A small image captioner, trained from scratch.
Model: 7.62M parameters, 64-pixel images, encoder arch res2net, encoder norm batchnorm, encoder activation relu, encoder depths [5, 5, 5], encoder widths [128, 192, 288], decoder width 256, decoder norm layernorm, decoder activation gelu.
Training: 3500 steps, batches of 48.
Data: trained on dead-leaves pictures: piles of overlapping shapes, 4.6 epochs.
Rows from block 7 of the image encoder of a small image captioner, named by matrix and row number. Each number is 50 + 15 x the weight over its row's rms, rounded and kept within 0 to 99. All counts start at 0.
After each channel's rows are labels from the 100 images, of 14976, where the channel reaches its highest value: "top examples" is what is common among them. Only what is clearly more common there than usual is listed. The data: dead-leaves pictures: piles of overlapping shapes. In brackets: how many of the 100.
# c30: last pointwise conv (encoder.blocks.7.c3.0.weight, 192x192x1x1), inputs 0-63

c30.189:38 15 50 36 46 56 49 45 52 49 57 32 50 56 57 35 34 43 44 52 34 53 52 57 42 50 48 63 61 47 25 22 28 54 39 41 59 23 57 81 16 63 36 48 31 65 74 40 32 41 47 23 40 42 98 32 42 33 48 49 58 39 41 57
top examples: ellipse (39)

c30.68:67 40 56 42 31 67 55 53 43 67 61 50 36 56 61 38 60 56 53 54 27 46 58 51 33 37 69 55 53 46 52 61 42 46 32 63 40 42 46 51 49 30 56 47 80 41 34 25 33 68 42 52 50 71 56 71 60 54 55 22 62 40 39 78
top examples: large pieces (72)

c30.77:47 43 48 37 46 44 51 69 49 57 30 48 65 56 37 49 63 26 71 54 53 54 62 54 51 42 37 83 61 61 67 60 59 39 49 79 47 52 39 60 67 61 71 48 63 42 46 44 64 78 55 67 66 33 47 35 31 78 73 46 30 63 44 66
top examples: mixed sizes (60); circle (47)

c30.100:52 45 46 48 28 34 25 77 42 42 41 73 29 31 75 47 48 57 50 54 68 58 57 51 62 44 35 43 42 39 27 46 84 52 24 45 47 63 46 62 58 53 56 33 47 24 57 41 43 39 64 34 27 38 53 46 34 57 36 59 60 83 78 50
top examples: large pieces (67); flower (50)

c30.12:64 60 39 57 29 54 66 54 57 34 44 55 44 31 47 58 76 41 66 71 54 38 51 53 73 38 33 36 81 42 24 63 50 39 61 66 54 50 52 55 33 29 58 64 66 48 72 64 42 35 24 49 71 50 74 51 51 47 67 53 44 63 44 68
top examples: ellipse (33)

c30.120:35 62 62 30 65 64 87 44 46 73 61 49 50 38 69 47 33 46 57 45 39 41 41 46 41 66 52 56 31 61 61 41 41 77 48 47 57 31 57 63 51 21 63 47 29 60 43 40 38 68 58 41 44 81 86 91 45 40 48 61 50 51 39 39
top examples: mixed sizes (79)

c30.124:30 48 45 61 36 48 58 70 78 65 53 73 25 55 44 50 45 58 55 50 74 40 53 51 69 44 28 66 41 54 42 51 35 51 45 68 45 37 50 37 47 21 77 37 57 57 41 58 46 31 25 53 86 39 26 72 54 41 59 58 31 22 21 45
top examples: square (31)

c30.46:53 61 47 81 34 60 56 56 46 40 32 65 52 41 55 35 60 37 62 40 50 62 41 57 66 57 56 17 39 53 49 56 27 47 74 66 27 35 33 61 60 54 49 31 48 48 42 41 50 54 66 60 25 64 75 40 44 51 73 72 51 32 41 69
top examples: ring (34); vivid (32)

c30.167:59 42 71 48 51 64 43 46 82 64 14 38 31 47 46 53 38 46 37 39 25 31 61 43 12 38 29 71 44 65 59 30 42 75 46 50 41 29 49 70 49 43 55 52 60 49 36 49 87 52 66 66 35 91 55 57 45 38 40 41 22 48 67 54
top examples: ring (38); vivid (32)

c30.103:68 67 57 48 51 57 50 62 51 40 39 61 51 62 30 34 58 38 58 46 51 42 71 64 41 36 60 69 68 67 49 35 60 53 76 47 47 41 55 59 35 52 47 43 41 37 49 39 56 52 28 50 20 55 45 39 48 80 76 72 57 48 40 22
top examples: ring (39); crescent (31)

c30.20:57 51 73 36 71 62 62 46 60 69 32 47 50 52 57 81 47 70 69 48 76 82 46 68 45 82 47 66 14 55 51 41 40 36 54 38 68 45 58 35 44 58 48 47 64 44 47 29 38 93 50 31 53 39 81 49 38 68 64 62 42 46 65 36
top examples: large pieces (91); vivid (36)

c30.32:65 67 60 53 45 41 24 51 55 54 57 51 46 62 43 33 37 48 50 57 37 51 71 42 37 30 47 38 48 45 38 74 54 46 43 27 48 51 53 51 56 35 47 57 33 38 29 45 39 77 55 41 77 59 52 60 61 50 38 60 47 36 55 40
top examples: crescent (33)

c30.145:52 59 34 60 66 66 43 57 33 40 40 78 41 61 54 21 37 40 41 52 80 55 46 87 39 55 61 34 51 35 49 29 62 48 53 49 44 64 57 61 23 57 37 44 63 51 57 46 47 70 63 74 50 70 52 33 38 29 39 75 75 51 17 36
top examples: large pieces (66); vivid (38); crescent (25)

c30.79:43 53 66 56 56 90 55 68 24 48 52 37 23 38 47 27 40 58 33 48 36 68 69 48 23 25 65 36 39 62 45 65 43 33 58 59 67 58 37 43 71 45 58 32 49 33 59 54 52 57 67 38 31 65 47 41 64 46 42 34 69 57 39 50
top examples: ring (45); crescent (30)

c30.76:53 64 43 50 52 45 44 49 47 44 31 53 52 70 63 51 76 41 65 27 31 25 48 60 55 36 41 46 42 39 44 27 47 66 69 53 64 50 52 43 41 61 49 66 48 45 73 27 53 42 46 43 49 62 38 65 30 51 74 42 74 58 39 48
top examples: flower (63); vivid (33)

c30.55:46 44 67 24 51 30 57 41 65 37 47 32 44 61 52 48 44 36 53 53 53 95 39 57 54 49 57 63 65 64 45 35 46 53 35 61 76 75 62 20 52 51 42 74 70 70 33 43 54 50 53 27 61 69 33 77 59 61 07 64 53 43 81 45
top examples: mixed sizes (76); vivid (50); circle (30)

c30.179:49 46 58 29 52 18 60 53 50 53 76 63 43 69 61 50 22 54 71 38 45 30 74 51 30 52 30 33 34 57 60 41 43 48 77 81 58 68 16 46 48 53 34 49 47 67 23 29 53 70 26 51 65 64 49 43 63 33 46 43 72 30 51 42
top examples: vivid (34); ring (26)

c30.172:44 28 57 38 69 52 51 62 36 57 70 33 48 80 57 64 48 56 63 58 51 58 60 50 47 53 65 54 51 49 52 27 44 59 53 35 58 44 58 72 63 41 49 43 55 47 57 42 36 24 75 52 59 61 66 38 48 39 45 29 50 56 59 55
top examples: ellipse (28)

c30.54:52 40 64 54 56 43 61 50 58 45 30 43 39 61 26 43 42 59 40 33 64 71 32 99 16 53 37 36 83 55 43 37 47 63 47 44 63 53 42 29 57 60 56 70 24 41 48 49 24 29 15 66 65 49 51 50 34 65 38 64 52 53 51 51
top examples: mixed sizes (65)

c30.91:30 42 73 42 51 38 51 57 55 85 48 55 62 66 38 71 49 76 75 25 33 63 59 63 36 62 67 45 59 53 29 23 52 63 50 63 60 67 52 54 35 58 48 47 13 50 52 39 56 62 81 63 62 43 63 51 38 85 57 82 50 51 81 54
top examples: large pieces (63); circle (28)

c30.187:43 44 44 44 42 15 35 50 35 45 63 45 50 08 33 52 34 32 42 40 70 64 45 34 64 44 41 59 64 20 40 77 58 69 60 27 32 41 41 49 64 75 55 31 31 62 43 58 65 42 50 57 32 39 43 77 71 37 21 49 57 67 44 74
top examples: mixed sizes (72); ring (25)

c30.82:52 51 52 51 42 50 60 14 64 30 47 37 60 59 84 57 67 60 55 60 64 41 80 47 57 46 17 46 39 54 43 53 49 67 43 74 39 47 42 72 42 90 47 62 60 29 69 54 70 63 54 22 48 36 22 55 37 56 59 69 52 38 53 37
top examples: ring (34)

c30.35:56 47 52 41 76 35 46 39 41 28 45 33 43 52 76 50 41 34 27 50 73 40 53 54 52 52 46 37 66 54 58 40 39 14 32 43 48 43 44 46 60 70 51 33 32 41 46 07 35 45 56 46 32 73 40 59 15 66 41 50 58 57 33 30
top examples: flower (37)

c30.17:36 30 37 64 57 51 42 37 67 31 41 17 41 36 51 44 46 49 47 42 43 43 59 51 65 68 38 48 54 62 64 72 54 57 40 41 46 50 40 54 68 40 43 62 47 49 53 50 50 40 52 20 45 49 58 76 12 60 39 88 59 38 48 50
top examples: flower (95)

c30.151:29 45 55 70 17 46 40 43 77 58 53 39 53 71 51 69 55 65 37 64 61 55 63 45 25 59 32 40 65 49 50 34 53 54 40 60 15 46 49 50 51 66 70 31 44 69 53 51 79 57 40 71 79 46 52 59 52 76 59 52 44 56 85 49
top examples: circle (53)

c30.11:40 59 39 60 57 08 54 64 23 74 48 61 59 17 53 50 35 51 35 51 58 41 41 62 37 23 44 44 40 58 38 56 60 63 50 37 50 36 35 56 62 60 49 44 42 60 58 44 55 30 62 57 47 24 08 54 31 52 67 52 69 42 47 49
top examples: mixed sizes (64)

c30.4:55 62 50 60 41 58 44 58 48 37 60 35 44 37 62 44 60 49 46 50 49 62 50 41 28 45 50 55 81 63 83 46 40 54 52 63 60 59 37 52 57 69 62 74 48 28 38 44 30 43 44 61 48 75 38 22 66 43 29 34 64 54 37 38
top examples: semicircle (30)

c30.168:56 36 51 37 67 55 33 35 70 35 59 52 58 33 55 42 24 50 66 67 46 20 30 24 37 59 33 64 60 56 47 32 35 54 65 40 42 64 54 66 60 47 63 70 60 60 54 24 31 51 61 48 82 18 48 44 51 50 40 24 53 18 34 71
top examples: vivid (47)

c30.39:43 43 47 36 37 45 39 79 66 43 52 30 58 57 51 59 59 54 50 36 21 25 44 41 53 68 64 63 80 39 51 51 39 25 36 60 61 45 63 73 64 47 61 48 49 35 52 55 59 60 48 79 52 69 83 44 30 49 64 44 64 41 28 51
top examples: vivid (35)

c30.16:41 81 41 53 47 54 11 16 40 48 53 36 67 47 41 70 68 39 52 62 35 64 65 46 53 43 34 44 53 60 29 48 37 55 49 56 80 53 61 55 94 42 33 46 58 33 46 58 38 50 53 73 39 45 54 53 36 27 45 51 62 37 48 64
top examples: crescent (54)

c30.149:60 46 61 48 57 67 42 56 60 47 65 60 44 41 49 37 48 48 41 53 63 56 47 54 67 48 24 33 46 44 46 61 29 59 22 57 55 36 59 60 59 41 47 48 49 54 60 55 33 41 52 34 47 56 97 85 54 11 42 36 48 50 50 41
top examples: mixed sizes (89); gear (29)

c30.165:18 84 75 58 17 60 52 54 25 57 45 66 34 52 51 62 55 45 67 61 50 33 45 52 51 59 30 50 36 51 60 33 32 58 40 36 61 67 49 47 41 60 41 67 74 65 71 54 76 57 37 45 40 36 39 40 41 59 68 45 26 65 63 30
top examples: large pieces (63); vivid (38)

c30.182:34 49 16 63 46 30 65 49 70 44 65 15 20 54 45 49 50 58 34 46 45 44 38 52 30 42 45 36 54 38 63 47 49 09 72 58 44 45 55 34 35 41 48 47 61 67 50 48 52 54 64 57 37 50 70 37 38 33 82 51 52 44 45 47
top examples: shaded (78); ring (54)

c30.50:33 40 41 48 51 57 49 60 53 42 46 45 42 55 39 62 82 53 63 55 62 55 27 68 36 61 66 58 33 34 50 60 39 57 68 53 41 37 29 44 68 51 44 46 29 42 44 52 44 49 68 55 47 46 60 38 90 74 54 63 19 40 43 61
top examples: large pieces (73); crescent (29); ring (28)

c30.136:29 52 50 44 51 54 40 63 59 40 41 46 48 35 28 27 65 78 21 37 18 45 57 55 51 41 46 54 64 58 38 45 51 69 47 45 54 59 40 19 40 44 52 60 69 34 56 65 48 73 58 55 69 71 15 65 29 71 30 85 14 27 51 45
top examples: small pieces (60); circle (49); vivid (37)

c30.155:51 38 11 56 48 47 60 68 39 56 56 45 70 52 35 58 44 63 58 24 25 41 52 38 45 47 57 83 85 52 38 65 67 51 37 45 16 53 56 53 51 55 47 40 30 74 41 47 15 53 50 52 92 50 76 44 74 49 49 22 50 45 36 46
top examples: vivid (33); semicircle (28)

c30.90:65 35 32 58 51 42 44 57 80 44 35 44 49 33 51 46 60 56 34 25 28 62 65 37 40 48 31 23 55 44 54 44 73 31 43 40 48 26 66 51 32 33 30 60 46 56 56 35 38 51 40 38 48 53 75 67 31 56 36 85 31 63 50 78
top examples: flower (68); large pieces (62)

c30.121:43 69 53 66 54 32 63 26 38 77 74 50 30 37 37 69 52 40 57 76 82 31 19 56 54 42 51 65 48 77 41 44 52 62 48 56 51 48 42 54 69 28 73 42 48 54 63 36 37 93 39 50 59 32 38 49 30 24 49 55 61 50 32 72
top examples: large pieces (64); circle (38); vivid (33)

c30.113:48 55 43 52 47 35 53 58 50 63 18 58 43 25 64 78 42 57 60 57 57 45 47 50 25 44 55 41 51 46 33 80 39 55 90 44 54 48 26 52 64 46 49 64 76 36 84 25 55 60 70 87 49 36 84 39 50 42 74 34 77 41 38 77
top examples: vivid (54)

c30.178:73 55 43 66 40 36 37 65 59 59 83 39 38 46 39 65 22 67 42 58 65 44 45 65 39 75 35 32 36 69 52 67 52 47 48 34 47 55 61 71 46 60 77 57 42 53 64 43 29 33 57 60 51 44 65 69 42 37 35 48 63 47 87 64
top examples: ring (37); circle (32)

c30.158:28 47 99 57 33 70 55 68 29 37 63 61 63 68 64 67 57 61 52 41 31 61 67 62 45 59 64 52 47 52 27 43 62 45 61 31 61 42 63 69 54 60 44 57 39 40 26 65 34 27 78 49 47 50 39 47 32 49 77 86 76 47 33 59
top examples: vivid (39); crescent (29); ring (25)

c30.180:47 71 45 54 56 37 45 39 46 28 56 53 42 46 49 67 34 33 55 46 59 50 35 47 54 30 70 49 42 40 41 40 34 47 63 72 85 21 35 55 27 61 49 60 46 35 56 57 45 54 58 56 52 55 43 40 44 45 50 54 46 30 49 45
top examples: flower (88); small pieces (68)

c30.95:54 39 55 61 51 44 54 27 39 50 47 64 30 73 53 17 63 41 50 39 56 48 35 41 42 50 57 68 42 68 54 21 53 54 59 62 52 55 54 75 49 53 57 74 60 37 57 61 81 43 40 34 56 42 35 51 53 51 18 65 34 39 23 44
top examples: circle (74); small pieces (67)

c30.129:64 68 42 50 44 47 80 38 67 50 40 31 46 70 51 48 44 43 38 55 43 51 51 26 49 26 50 39 44 51 41 48 45 58 45 45 48 13 43 60 44 35 58 60 71 33 69 52 29 33 34 55 30 54 44 43 72 56 70 59 99 72 53 53
top examples: ring (28); circle (26)

c30.30:49 23 77 30 68 15 36 82 64 21 54 69 64 48 47 38 41 46 42 49 42 65 84 40 61 50 53 76 69 21 43 54 38 44 37 59 45 49 51 44 37 53 31 41 39 49 38 46 57 46 32 16 57 44 56 47 49 46 64 43 50 35 68 44
top examples: semicircle (30)

c30.98:40 44 34 48 51 49 55 36 33 58 67 43 35 39 65 48 52 54 46 41 49 42 50 57 46 37 44 55 86 64 17 57 41 97 53 44 66 39 56 52 63 28 46 75 60 61 50 68 26 55 60 53 50 58 52 43 46 38 44 36 47 62 35 34
top examples: large pieces (61); circle (31)

c30.27:37 23 64 44 48 51 64 50 61 71 52 71 77 36 73 73 54 80 48 35 37 51 21 42 53 77 48 55 34 40 53 41 50 38 50 26 37 48 51 68 58 47 32 80 56 66 49 62 45 39 59 42 54 37 59 26 63 73 61 43 37 60 57 46
top examples: vivid (44); ellipse (31)

c30.117:41 47 28 47 62 78 41 40 58 31 36 62 19 44 42 32 32 69 35 24 16 56 56 43 62 40 27 42 61 57 54 56 51 42 82 29 44 50 65 25 45 62 43 81 33 44 46 44 45 42 41 59 41 42 54 34 94 29 47 39 38 29 66 50
top examples: mixed sizes (72); circle (32)

c30.6:54 49 52 33 57 69 76 57 35 65 51 43 33 72 42 62 41 49 33 57 69 54 47 49 40 64 70 43 51 50 40 52 54 46 50 56 24 39 33 55 41 50 61 48 30 29 50 58 87 51 55 33 43 57 48 52 68 59 90 57 14 59 34 54
top examples: ring (72)

c30.177:59 43 62 71 62 32 23 64 56 52 33 61 36 52 71 37 32 33 29 48 65 54 47 44 49 36 56 63 57 51 50 58 52 30 49 43 39 22 52 29 80 37 51 43 58 34 45 58 58 49 56 54 54 69 45 37 68 36 66 28 76 40 28 55
top examples: ellipse (35); vivid (32); flower (27)

c30.58:77 29 67 39 60 37 42 53 50 42 64 75 39 32 53 49 75 35 46 33 39 45 57 44 61 52 59 46 53 49 49 55 94 42 52 43 46 53 47 54 51 29 38 36 59 57 64 32 56 65 18 49 51 55 51 75 52 57 47 55 32 46 65 38
top examples: large pieces (61); vivid (36); circle (29)

c30.166:51 35 44 41 49 59 34 72 45 51 60 34 57 42 81 46 38 31 58 56 76 71 42 25 44 57 43 51 41 66 51 36 37 53 67 52 69 58 39 49 42 73 42 37 64 47 51 47 43 87 61 21 56 54 38 62 66 36 24 58 52 69 79 99
top examples: ellipse (25)

c30.29:49 58 50 62 34 26 52 51 65 51 61 41 48 29 43 40 32 60 39 31 62 62 49 49 45 55 50 45 37 71 27 52 41 34 45 37 29 57 57 43 79 13 56 64 63 32 64 56 47 52 66 51 62 31 27 37 66 41 33 45 45 47 62 21
top examples: ring (47); circle (26)

c30.41:47 59 27 37 35 67 28 79 55 38 49 55 34 33 38 49 43 45 35 61 41 41 35 41 64 54 50 45 65 52 46 48 58 67 72 54 41 50 41 59 37 59 47 50 50 48 42 48 49 61 53 49 67 52 36 75 19 65 20 40 67 43 44 58
top examples: flower (90)

c30.162:46 69 57 51 32 52 40 75 34 46 62 26 70 29 44 41 54 58 53 77 58 41 30 60 33 62 34 34 62 47 47 59 44 22 40 34 51 34 42 67 45 26 44 48 47 38 67 31 58 33 30 50 42 41 64 71 29 39 45 32 74 68 39 52
top examples: flower (85); large pieces (63)

c30.40:39 47 59 55 41 67 36 47 79 50 66 33 59 48 16 43 52 55 60 53 30 73 55 43 34 50 64 59 69 40 40 45 58 45 43 57 41 51 47 45 58 53 56 54 47 68 56 43 39 52 55 51 69 92 68 79 65 67 44 36 57 48 49 44
top examples: mixed sizes (88)

c30.97:37 23 60 47 57 45 29 64 50 35 36 65 31 38 42 77 44 59 76 43 50 03 48 44 55 37 39 08 33 47 59 62 29 66 49 37 25 53 72 53 59 59 42 41 45 51 50 39 39 35 58 63 76 60 40 76 51 54 61 52 48 20 44 37
top examples: ring (34)

c30.99:40 70 67 31 44 37 60 49 51 36 13 62 65 61 51 69 77 58 31 82 43 48 66 36 35 65 35 27 43 64 38 56 48 41 40 78 56 53 53 52 35 58 58 41 62 37 54 60 50 44 56 60 60 54 36 35 36 68 55 43 63 08 47 65
top examples: vivid (32); ring (25)

c30.118:55 56 47 37 26 36 26 40 26 58 88 50 53 53 34 34 32 47 52 26 47 46 55 46 40 50 54 61 28 57 42 39 66 70 52 38 45 46 47 52 43 34 33 37 61 66 49 40 38 32 39 18 44 44 44 64 53 35 35 99 61 52 56 18
top examples: flower (60)

c30.132:45 46 51 31 39 31 24 51 40 41 42 49 55 43 42 57 38 48 49 09 54 54 48 48 47 51 42 50 55 48 63 48 41 57 36 60 54 43 62 58 42 72 69 39 54 39 49 52 61 74 51 45 43 47 42 70 56 40 38 39 44 49 35 45
top examples: crescent (49); vivid (34)

c30.89:27 56 56 46 56 57 39 68 64 75 42 60 53 41 55 63 60 51 53 41 56 40 45 49 53 42 36 53 44 74 63 37 51 67 52 41 31 30 62 61 52 37 60 31 52 42 39 38 61 62 38 25 37 32 49 48 56 30 50 19 32 59 47 57
top examples: vivid (35)

c30.170:73 38 46 64 55 56 54 35 62 41 62 45 72 30 57 36 38 50 52 33 40 38 51 80 45 75 47 82 52 53 55 63 39 43 37 62 20 53 62 50 51 45 67 45 43 47 58 45 27 37 53 74 60 63 26 58 45 24 31 50 44 44 48 46
top examples: small pieces (64); circle (35); grey (32)

c30.88:30 34 44 33 62 47 47 57 45 51 46 37 42 47 53 69 56 44 55 27 52 43 56 68 33 34 54 25 46 54 62 46 57 54 66 60 47 41 35 45 34 30 49 47 37 23 60 55 50 46 48 35 17 65 32 77 37 62 45 69 48 41 19 32
top examples: flower (98)

c30.108:61 52 45 51 36 35 60 52 42 34 68 57 34 52 50 75 49 50 41 50 47 60 59 62 50 66 38 37 68 41 25 49 48 59 63 56 33 63 27 71 39 58 27 47 33 46 27 58 66 40 40 71 49 42 41 46 53 46 46 50 50 55 31 44
top examples: small pieces (66); star (33)

c30.37:57 16 38 49 58 25 57 55 58 55 48 62 57 38 30 64 53 56 46 35 34 54 56 37 37 61 57 32 33 44 35 28 41 64 60 41 49 52 46 43 57 46 60 35 52 23 51 53 44 73 41 51 28 84 47 51 42 16 15 50 40 50 48 36
top examples: flower (49)

c30.0:48 45 38 40 59 55 48 32 66 36 99 48 42 57 48 42 32 44 56 64 49 44 52 54 43 67 54 68 73 35 44 82 64 25 45 39 48 44 67 51 49 57 47 40 43 44 59 32 35 62 41 54 44 41 40 66 56 53 37 46 52 70 52 69
top examples: ring (46)

c30.43:69 43 35 53 68 74 48 58 54 54 73 64 55 51 60 61 55 26 35 45 48 39 68 41 54 51 40 52 50 45 72 47 52 69 31 52 51 34 68 60 49 50 26 47 44 53 48 45 60 32 48 36 52 46 65 59 51 29 95 44 62 57 29 96
top examples: ring (28); crescent (27)

c30.87:33 52 44 51 58 40 35 75 68 55 56 41 35 49 50 40 57 39 47 37 55 64 56 59 62 57 58 74 46 52 56 60 42 49 45 46 41 50 43 62 52 37 53 45 54 44 33 41 08 81 56 56 11 61 46 55 53 59 24 68 27 59 53 52
top examples: ellipse (31)